A small image embedding model, trained from scratch.
Training: 11300 steps, batches of 128, held-out accuracy 100%.
Data: 197500 training examples, 7.3 epochs.
Rows from block 6 of a small image embedding model, named by matrix and row number. Rows with one number belong to one channel. Each number is 500 + 40 x the weight over its row's rms, rounded and kept within 0 to 999. All counts start at 0. Numbers have three digits each.
After each channel's rows are labels from the 100 images, of 14976, where the channel reaches its highest value: "top examples" is what is common among them. Only what is clearly more common there than usual is listed. The data: gratings and oriented noise at many angles and scales. In brackets: how many of the 100.
# convs0: first 3x3 conv (model.blocks.6.convs.0.weight, 128x128x3x3, each kernel summed), inputs 64-127
# convs1: second 3x3 conv (model.blocks.6.convs.1.weight, 128x128x3x3, transposed, each kernel summed), outputs 64-127

convs0.119:517527484443549436523458512444470468448464498454529481509507504532493561505496472481498466486452553458496482469554442477520505496564461501499516457471434544388476474461493501449528486429508539
convs1.119:488499596419543547507545544562480460467485510521448475490490547464448512554515540448471505507435482529492499512515480502493509550546535524442514493591455516502501418491480469515556583436554474
top examples: stripes at 150 degrees (82); very fine (44)

convs0.19:497511484559412513566471476480472396518484560446539521521463481521522446531511504543562482487532472487586517466559584537532487479453481559501513547523500490526503498500516507472461522462473507
convs1.19:520440547448527480518584455508537503476478498496516482525486482465428496471462495465501462445490509507451533450509497525527519458522501518481533432448534510459479523495515454488468598417587533
top examples: stripes at 165 degrees (89)

convs0.46:567554505472510441524495396460480460485437551455465491486509471493473519531521471524487542513458522470456520547436543535514500492493526454440501487552518508516494508505513472500515475496441550
convs1.46:557489611447549593400423518506452571509522471470512447454467490545499487489505501544503437434503550516499473530478488552490524535509459483572479501485460457539536547459517522495498551490462595
top examples: coloured (80); dashes (38)

convs0.24:537510499482464512507501492466502438541507550521468536475414441502448462559518480563525487517504484525506532420462498513528517491493478523467544532584438494523499476568476485496473537490551421
convs1.24:494429468543462420475462499485462507488512514483556469453510450480483522409558477515528547502460519514550506474491532489435486507441574499502490466434514563519431521483530463500517506492448527
top examples: stripes at 135 degrees (96); coloured (93); dashes (37)

convs0.3:476506496520486519449467484495402459442526513440465548541490544517539486477533538553486498456439470537578486500474472495498492473495467469557558424512476546417458493525488502457568544510561459
convs1.3:532519476463469484471563554533515513481455454497505491472505488462406458586573482532460533511493497539508495474488446539485558507377495472541501567451475500468498450509549510461521506438484500
top examples: stripes at 30 degrees (44); dashes (43); stripes at 60 degrees (30)

convs0.89:537476468548499469472447469462540394523510440501512435567508500489498526495500506517483504486535545480537401576533508458592466554484437460490574483475476521499561494516417439542493482582504572
convs1.89:477549484487449545441549534443505516494514554578428551502500508552495559482443492517524487418449436521449526458526491512491478514565504525488542506495503446506519531512528506483535494483548558
top examples: stripes at 60 degrees (60); sawtooth grating (45); stripes at 75 degrees (33)

convs0.68:570434485544504501476456454467492478465498501508495496386529504566491514587462506462532536542450479454408493476498434493455479488497438506501528448457471508408515371537472489520567563477400496
convs1.68:516524532483513457589535528523519515538472467414437502484465494542473446557484512442515491592488539482502498454481502484538466474545485594501502530528531446498494418457455483511497470544508515
top examples: stripes at 105 degrees (76); coloured (75); sawtooth grating (36)

convs0.79:521526505431452482438499435473448540512432491486526479518515483504463587453504499502575502550488567568535510493488510531476516486546449471508442486548464590448525514527488500508497540436486449
convs1.79:541494453510460499567531520466589512545486495515495492456552493499429436464510533497546461514479461566506465514446508488492596453425497583513472522437520490493517472535513523469489549474515530
top examples: stripes at 0 degrees (59); sawtooth grating (46); stripes at 75 degrees (36)

convs0.103:530536510487578486464486514419455524569523507549471547483507491508552435511449525503472432398555509538618499558530485534521465513447543520504545525465458537559491472491513478474475510431517487
convs1.103:433434525502419506461526451479521432468497507472549494484566507476444444509500567450492478547444501538455534448420458445475416472485521498511485552481478478487505487577478504487531510558526502
top examples: stripes at 0 degrees (31)

convs0.81:509510548533504515491450539495523467514440504451495499503468520456501440481492493508508511414512387443469514462506514502493545421477448507523448502584433539411459459551472473463470558433501506
convs1.81:466557560481514581532476478544390554522504488500505549532600500525474518563486439544501517518455531509502495539500468417492494473529493538546533484427578531534510518499419544497511465445542483
top examples: stripes at 30 degrees (97); dashes (42)

convs0.26:423541483521559551530490523534529498456498458440441544493524513457443469414507509493490476431543476455457391548537505423472559492526475484519541492462548479457510485523497458509487526519493514
convs1.26:560532495521549528502482482548549535462471453515550517575492473500519569473557546501513524479549507575575524482472551542510462454541542503474559476549595461491531479522527511524516436438510514
top examples: stripes at 165 degrees (48); sawtooth grating (39); stripes at 120 degrees (27)

convs0.82:480536465501530460526440498411404520485561482538495552444534561535523506490517401454467523496511529511436512512509505519515529496468527477519428487529455502519531459468499503516544486522477513
convs1.82:532494520533533459515536421520510543414481551423496452509503405474506515556483523497503469443517485399517513540494485554467459450578503443434428509528485463543478517487460484547482436513478482
top examples: coloured (89); dashes (53); stripes at 30 degrees (44)

convs0.83:438462538503505492479510517451476440549496512446552510546472435513514465471509506600499516513476500518504562436480487451505483437433522483492452412440582467446452455588488495544526511588483536
convs1.83:417560432465525509534462516537502416524517511483567493555495492483567518544562466404506522495491469449446519530525494498516549500456480499501560510474476521545500542537521527520468537472521480
top examples: stripes at 30 degrees (80); sawtooth grating (38); dashes (38)

convs0.4:479506521495545503486545438473567579475480514450533501528518463558556445522431589479519459438500429505452521435443435509474573472432446458490456521467505547532503472512449443565464525445523558
convs1.4:560424483479506477491442494524504520508470560502474543429529498488453471476538527494434538546525521503490484516464561403500472491551431539499539444483586511556442494512559464480465509401557499
top examples: stripes at 75 degrees (69); sawtooth grating (42)

convs0.109:440453509509486562497483492519494511516480474440454571432492545562498507495499465453511484462575450561453449496512468505436508505524522521508449485471506479464495402476523440555486485505475558
convs1.109:498520496441511551528569538560484539467549496588490445493440520604447544490466485549496503575496447452540485515531436521478520546483479583485491509434509452469535548473460453522479487490533475
top examples: very fine (44); stripes at 0 degrees (36); stripes at 165 degrees (33)

convs0.20:558489473491529443441507510463435459483564463437498476404493510484498544553491509500558577484489481498531506493538405481469513523420608512475468483513522462496506508506505537471524521543394481
convs1.20:452472504494489482525518506537515474496511414520405460482424518516493447526459569502514483522567488454461487505489469528496519517556472485448463463465460459551553435571521452561508452530480569
top examples: very fine (47); stripes at 150 degrees (45); stripes at 75 degrees (40)

convs0.126:523503542447479503524485495465446546524517476469419487477481497541577586476479495487480573512452494505525465481479507479554508582397493480517430597548509486544486470512519491446551468487527485
convs1.126:446468454488496396487479478482502538502506520528521594499462476501461462452501460521440422439494477469500511512517482533509469586484491370434438542515431502454503503452438505514449519541454524
top examples: coloured (81); stripes at 150 degrees (67); scale: very fine (41); stripes at 135 degrees (33)

convs0.97:507343494456506479515454482419565457448526490488487542530522473487559569456473511558496459517489471472524558493532536476456503477534476448433423568513525454508525450480491426466476538511541542
convs1.97:472541476461507497532527521419491506604500502436559526465482453466443472513513472465557487600444520479508457526496546502465515428415422519536565550479562442480499523521459509497495555520507482
top examples: stripes at 0 degrees (87); sawtooth grating (59)

convs0.40:506500483550513486434507541565472407417454534463534529570517515475430462492480506488445572522511533409480450527484480462565511567556516517486504457428515454525494524513470574495554512450540523
convs1.40:549449508479500532528506499502513474467418480542508518498487522576597498524514526472520574433543479533443523461536467550593505468561460432382522469557513565502538532538533512432544444492469479
top examples: stripes at 15 degrees (53); sawtooth grating (40)

convs0.14:442507558528493452494529436506476496469545462490441538496463545428514479478529420520530478447510518450443517465546517514504465545497523444552448452464439485487506522513473527536581500528486495
convs1.14:537554436502538499452428474442487528522513473513427498470488456429478496501434504506467537505522459520525553456527406479484505428480476479465490526502478500443475471449503555441478453578490450
top examples: very coarse (42); stripes at 45 degrees (35); stripes at 30 degrees (28)

convs0.87:462456455476548490553547483443480473492449488538557444534463441472474504501414476533485555468508443523517501444561508499513537529567477543490511493529541500458478467492456510512523531476429506
convs1.87:541455512524492508517456540543493432475540477424508579551520452510502542540522517406524551545478522461459558500529577541528527486469538525487497481505499515475461430535566505526494454526560539
top examples: stripes at 45 degrees (98); coloured (82); dashes (39)

convs0.108:507514484477451520463451466498530531561500554538505502488430535545533491432528433466490550384522502566472526531443558547427529457544483468506449469482527455463558482510446504479537557446430508
convs1.108:385453515420501500563520530438471541506475527473483508500533534564555514557496495524462470480433477507498429516490528405562443496521483499526477458465462502466473512541453538518503449531526499
top examples: stripes at 60 degrees (80); sawtooth grating (45); very coarse (45)

convs0.18:435431491492497517506575488480516571479413621433532495497499527485521508552465561462552548476422456452487496463558558413466529469517455542442448410465477488471446455436546486559505440457466459
convs1.18:501486503529498440473455520512524493529583460501576406534475533561498475464551524517488508484511523514482423522533536506546482557540466482521518479481527542450531470558486455496549487542498530
top examples: stripes at 105 degrees (63); sawtooth grating (56); stripes at 75 degrees (36)

convs0.13:458527443437464502471475473506508525515489511461560495507549519502626488550509571558446536508434502519445553531486477480497508451449465501515435453483502512438481509496522426449523429495474479
convs1.13:481559514542517486498555483507513568565451411498447448558499574539497585549551600448518506527524514499487440473511511563513564473563519549531475494485537436482514536442527512470506493480510476
top examples: stripes at 150 degrees (79)

convs0.80:506519515509523492481508481548518468504419568476472520426485486460545471534504502529429540517501492483471482479556496458442492484500435563443548518489484479459505450570491458508600501499577475
convs1.80:442403479509537483511425488562504490515509479490461490483527495515532483506477471517441452552497539428568532476492481523525533463532514471521516503571472504425544446547497453467573400443506517
top examples: coloured (82); stripes at 105 degrees (40); stripes at 75 degrees (38); kind: sawtooth grating (37)

convs0.29:471540489548584487540530466521468512542454514459499466510393445599570534496473504536518500541446511508464396436505508501491525471498475452445538595434465518453530427550481543514520580504505582
convs1.29:462486539449485456541460559489525515491469499449482485429568526524484486500514537490487495520509472496481498533535548507533494526466564483487466415476483498529492497441478451570566471502581496
top examples: coloured (79); stripes at 105 degrees (45); sawtooth grating (42); angle: stripes at 165 degrees (27)

convs0.9:534518542522466494461518474567524521478541534453445496543526476525476444364474536508519469479475532535527467471495484540500464484493439512574535509515575532561495429492508519516562554554541495
convs1.9:443490535519480582503553554554437515508560519452477472463441451503508472530473507506548573478412534430500525538465492503502503460508551485513539522457484445470559479502535505536458549499527454
top examples: stripes at 30 degrees (95); dashes (42)

convs0.51:481507465472500484489468506481490479519452561461475461463468445506481505497513499479510426476589498496431516528467464465455486500463488395505542462473485481499500454487499510511571543514458449
convs1.51:467510573472561502513506523512485530516542570478447512502445502493555492520508522526510533498528514442579493529458538512506493470612527517534484575607431521422477478468504489515516446526526548
top examples: stripes at 105 degrees (100); coloured (81)

convs0.48:476412502447388482534502494562484511482479502488529493447494498515502421525470489510563492511548552462479527503486550456519521470519506445490490503510519489474540488451492523521512407455449418
convs1.48:473471448521496488524534464537554505459551532585493552464481482498567449514453541466482519500552601488524495545628467505592525544578470503457535523563499500527502417504472505495552520547521521
top examples: sawtooth grating (50); stripes at 60 degrees (48); stripes at 75 degrees (33)

convs0.49:443438478501478552510520557435461583480537485477533561521509557502452448487521491461552500508530470518580477484541465471570461534594407573449540501473529541531464513470510495545432464502503465
convs1.49:498404487540511486504590502484577424545524569554508459425463448529562529507491524536486520515498448533423454531569536524454514613435499508527480526474543530504498574466520519561462500524491564
top examples: stripes at 15 degrees (87); sawtooth grating (45)

convs0.110:457484499531551485527444447540575486577383545475553440523493490540507565596501503533474489491513537476452495422481488536455580493480463475398500496555513495517518455471484487516565457486520503
convs1.110:456477601491488476483484458520465521520523537535476486487520442514516504509516551501531462524450430604567572518481547475476492501511512517497505501433485512530478456519538468538477473517560495
top examples: stripes at 60 degrees (90); very coarse (54); sawtooth grating (49)

convs0.5:520495510597477538537583536472460548537497510479480477563508542510573483504546442468544540488495458505490449462449483393493481491455503489436604473470527448565518516495505552457477498426518485
convs1.5:478502581493508515495413488517504471462459447525487495531493505505521491526490443478497520406500487479543457531558493475516433476466509457478550444543455486470449459463502464440469538445346467
top examples: dashes (43); stripes at 90 degrees (34)

convs0.8:417512533472539517517532464466476524469487458496500514439525508564528532444413502500462453602471481544450488445436520451593508492610550568509462514420490474513540446481515473491511543436489512
convs1.8:553502456490506491495564550530490507528516458453534448502520485463494516491556545445462514452492517481446479456484496473480513498405537470502524477538521457507601459532511467583491482533566476
top examples: coloured (86); stripes at 45 degrees (52); stripes at 75 degrees (45); kind: sawtooth grating (40)

convs0.95:482437488511513515488514492404497400503502546524468469469514530561507505458460439467484504442515544509566535469548475533559539561518501527580471469508500530480490482497510444512514491513430516
convs1.95:444458520443486465518528504522501467569565494497467467526473418524477507544480491505490485478451513517463528541504493478404506535507538502505495511516554481574518428543536495554497463495610530
top examples: stripes at 135 degrees (46); dashes (45); stripes at 0 degrees (33)

convs0.105:532489548474477462544409433503572523509550511493491474467512493528502428516475588525557508435546519505497486496466506481522476467570508540504489465517514438498489501495516447505474435482527459
convs1.105:421479499525486477537505500454477448545493538578522546529529433492485441477523449460524472498477538510460537426395461471536463410430495416467479503526511475481489436481471534510553535476515500
top examples: coloured (94); stripes at 120 degrees (40); stripes at 75 degrees (34)

convs0.90:450471464472494506500505478495467460494445510502550464433433500415466550485494601522541573548474495467530490496433524544536450466440510464527483490503500512447550433533570561567512552533496508
convs1.90:465507480456475454429533527479489563548552498507437554462514521522486501525526468510570556520499465475501507524501561434481548457596467504490518497482479435484486569500459531517459508461509552
top examples: sawtooth grating (45); stripes at 75 degrees (43); stripes at 135 degrees (35)

convs0.62:404424492451528552519500454491498490482483490461511417491514542447500430520506522562499483488528464466499513499472557500543505430542416436536468553489576470468512494541460506517478500443519532
convs1.62:558534481420524474483458534513460466552495465486517534473491509522518532510508505466541457548532525548495568500439509524473500532485499514514513455529513523575474586528444459456485471526516442
top examples: stripes at 150 degrees (67); very fine (62); stripes at 165 degrees (31)

convs0.75:574519473554486522411442539453554490426479492473499469521528433526536494462522480476466495530527473472499529480438500556563431552452517495482517473472444551484455488553467496496528461474436471
convs1.75:530548515505446531460535441510484566426508466478498508490522486522502555484474531546463506466482478574535533469532520442455433447496507493447464502584553475484559620469409474525423439508470593
top examples: stripes at 60 degrees (59); sawtooth grating (39)

convs0.30:517516539485552503582484513510455515486445525482468485493486571457502539510483469520518479474454456506559430482492446447487502473481501491466492534490467551401519561538469445528503445553399483
convs1.30:537566446547518485537446517530524480515471476439566600520538500526406510486514509461490493513481451517424505475559508459488458443500514481495503509506540492560488461486492530475488476395467512
top examples: stripes at 150 degrees (81); coloured (77); very fine (48); kind: dashes (36)

convs0.15:459480479521510490445434459481548524519549530559505532494527486483499480467579473581518447578428504497519532497483548546458468456490461499539505532459512419496544547462508525545478515419577508
convs1.15:481542532457442463517457511456515463606526490455582571528507472469471426484546544452488444498552435483474447491442563551515429489537515495453536503514532542470508448577462524482476513502448481
top examples: coloured (87); stripes at 30 degrees (49); dashes (42); angle: stripes at 135 degrees (26)

convs0.21:531452521577521461524509435456535482527498450444398469497524491466522496540478518525541454480499495496468502492457527524436557454456502517475565525491497555478513514444479517503471486485530439
convs1.21:509485467534506541464543492523509544554513431510538442463437464483473487484414525550491500489479524468483479506518597484457475525551553436554491424442446492508513449494469578474498519444472505
top examples: coloured (96); dashes (42); stripes at 45 degrees (29)

convs0.35:435478497574530456527477479630523541447449477479495491515493485521522565527584487421514445513437441544449510477400490521432518461479503532464416494476424495487461485550525532493470501473513513
convs1.35:537588439444512478481479545491452479523470490455439474518498515521478517521488516503480506424466517483506529466539437526539532525390559519523578533462519499508534557439450499483563486482468498
top examples: stripes at 60 degrees (59); sawtooth grating (36)